From a checkpoint of a small sound classifier: widths [96, 144, 208, 320].
Rows from block 3, named by matrix and row number. Rows with one number belong to one channel. Each number is 128 + 32 x the weight over the matrix's rms, rounded and kept within 0 to 255. All counts start at 0. Numbers have three digits each.
# convs1: first pointwise conv (model.blocks.3.convs.1.weight, 96x96x1), inputs 48-95
# convs3: second pointwise conv (model.blocks.3.convs.3.weight, 96x96x1, transposed), outputs 48-95
convs1.1:128189128128128164128128091128128128128152128128207072128128128128128128128128128128128128178128187128128194053128128183128128128128128128128128
convs3.1:081128128177128089199128128128128128128128128102076128128128237193128128128128128128128128128128168128128128128092128141070128177187128128128128
convs1.2:128189170162128128128128128128128128128128128090128128128128165128128128086008055128128128128128152128069128128128128128128140171108106128128188
convs3.2:082040154128054175128128128128059128105128188128128128128128128128179128172057128128128128128153128128128128128128128128128102128174128128128034
convs1.3:128128108128082061128128128077091128190128128128128128051145167073085069128128128128128165128128062128128094170128128157071128128188128167128128
convs3.3:165128128128191128128171128128178086064150173052128128128128128128128128172128128128171128200128128128128128128049128128212162197150128128128128
convs1.4:061128128128128128128128100052128128128060203128128128128128128091128128193128128047128043128128191128128217128013128098172128082128128128157238
convs3.4:128081128128128128140128069188128128062128049128128085128233011128202218064128128128128128192128128128128128099128128128128128181128128174089128
convs1.5:128084128115128128128128128128128128199081100128172188128128128079128188074202128128128195128128128128187128128128038128128128167128128128175128
convs3.5:128111128128128128089200199128128128128081173128128128217077090128128128128128155128128162128174128128110128068183128128128128077128128186128048
convs1.6:128128187128128128128062128128128128128198128128128128128128181128128128128128128056128128128088128128128161128097128214175168168073083128128178
convs3.6:117128128128128092128128128205128117192061058128104069176128164128128128128128128128128128128128128128128128128128092066128165128128128076128128
convs1.7:128128128128128128161128128093091128128198128178128128052089128094128080128074128128128128072128128128128128128128128128155128128128163128128128
convs3.7:086128091128128128128128128128128128128128128128128187128128128128128128177128128128128128225128128128128128181160154128128128128128128203128128
convs1.8:128177128206128128128175197169023094128128128128128128128179128128128096194128128128128205128128084128128062128099066086128128166058077196128181
convs3.8:128107128187178128128084128180128128128128210128128128128074128128128128079128128221128128128128128128128128059128077163083128128128128069079128
convs1.9:128128187128105128181057128079128128190128180128128128128213128128128128128178090128128128128163077128183128128128128128128192201128128128156234
convs3.9:128128128160128128128204128060128128071128128128128128128128128128128128128128128211128128128128225128199096128128040128128106095107087128128128
convs1.10:128191128128128128128222152128128056128128128128128168128128128128128199128128072128062192128091159128128128128128128128128065128128128051128128
convs3.10:128101154128128128128177194128128203128174128090128220128128200128128174128128171128189128128128128128165171071049051174128065128128128193085128
convs1.11:128106057128128128047128128128128128128128128128128088128128128053098183128128128049128051128187128128128215128128128128128128074128128128128128
convs3.11:046128128128128128199128192128128193128128087181128045128128128128171128128128128128070128128128128128128128084128041128128128157128128128180128
convs1.12:128128128153204128143128085059128128128128128154128128172128128152128128128128128128128128128128128092183128192128194128128031069128128128128097
convs3.12:128128128128128128128194128128128128134128128181060128106128128128128128128128128059128128128128128128128128074128059155088128128128128128128169
convs1.13:128128128176128128128207128128128128154128089128128128128128082075128128208128128128128128128230128128186128179128128128128128180051128128047128
convs3.13:128128128128178128181128128075128128128128048128128076128128166128128128128128181128089128128128085128128128128078128128128059046128128128128172
convs1.14:128128144128128128160128128128128097128128128155128128128128128128128128128128128128167128081128090068128128128128128128091128128128128128128128
convs3.14:128128128128079052128053184077128128128080128172128128128128097128128095128128165071128128128207128128128128128128128128128128128085128166128128
convs1.15:128227128128128183128128128128204128168128128196128128128128071128128128128108056128128128223128128128128149128128128128203151156128128128128128
convs3.15:128128042128128128128128128128128128083128082008128128192128128128186128128093182128187128128092128128128128128128128128128057128128128094202128
convs1.16:128080128128128173128128128128128128068128128128128128092128128128156128128128128128128128128128128128128128078128128128037128128128128128128156
convs3.16:128105128059128128098128128128179128128128186128128160177128128203128128128128246189058128128128128000128128128128128128081128128091128128128128
convs1.17:128067128128128151128128105128128068128128192128128128128128091128128103026085128201128128196128128128128128128181197128128128102181128128128128
convs3.17:159184128128128128128128128128128128168162128128128128197203128128079128128128079128128081128128232128172128164128128128128128128073179031128128
convs1.18:109099128219128128128187128242061128128152128128128156128073128128085128083128128128030109083128128128128128128128128128128162128128095128128128
convs3.18:163128128128168199128184128128166170128128084128128128128169154128128128159082165128128128128066128128170159128128128128060128128097128195128232
convs1.19:128128128128128128128128175212077128128165128128128169150213178128128128074182147128128128188167128051186067128024128128128122191166128128128128
convs3.19:128128128128128071128128128128128128128088172128025128128070128128128128128204128203128194128128128154071128128128149025128128055128128128128128
convs1.20:174128128128128128128128081128128165066198128128128172080128128128128086191128128071088128128128128086128128128128128128128076072162089128128128
convs3.20:068174201183104167128128128089128128073128128128128128128128128178128128128166128128128128128057179128128068128128128128128206208065201183036128
convs1.21:178193128090128128128128176167128157128128128106128128128128174128085128100128182128128128128128128014128128085128128128128128142152083128128054
convs3.21:106198202128128128128100128128128128128128155172189166128128177128128128128128128128128162128061128025128128099100128128194128128184128128128128
convs1.22:128128198128128128128066128128128128128026128128092128128128184128077128128211110128128128159207128128128198128128196128128128128128176128128070
convs3.22:128128128154128128128128201128198218128128128128173128128173070203178128190128184128180128187128128128128094128128128128128128128128128128128128
convs1.23:128128128128065185128128128128128174128128128142128128059164128128128128128128128201188128030128128058128022128042128128128128078172222128128172
convs3.23:128128128188128128083128128156128128128128128043128084128128128128128220051128128195128128128128128151128043128128128128128128001128128194238128
convs1.24:173128225128091076085128195128159128171071128217190128101184128128128128128128128128128128128188096199092128128128128128072128128188140016076154
convs3.24:128128022128128128128128128128128128128204099128128128128057128128128090128128085128128128128128128128084128128128082128155128128128040128128059
convs1.25:128197128128043212128128083128128128064148128181095063128156197156088128101128187128128128128070128128128128128128128128128128128183072128128128
convs3.25:128128128128128128128128128128128128128128150128128128128128068065128128128165128073128128128128128128083128128128089092128128128128128091128128
convs1.26:128096128067128128128092128081128068128073128128163059128128128043161128128105128128128128128128148161128128128128128175161128128128128128128128
convs3.26:128128128128064188128055128086128066100128128128157128100097128169128168128057128128128128091128184128128128168128222128128128128218128170128128
convs1.95:128190128128128128128128128128128128128162188128128128128128128128128128128128128128128128190128174128128128208128128128182068128128157128128220
convs3.95:128128128174128169128030157128128128247128128128128128128128128128128179210128128128128128128128198128051128128161128128075128128035128185128128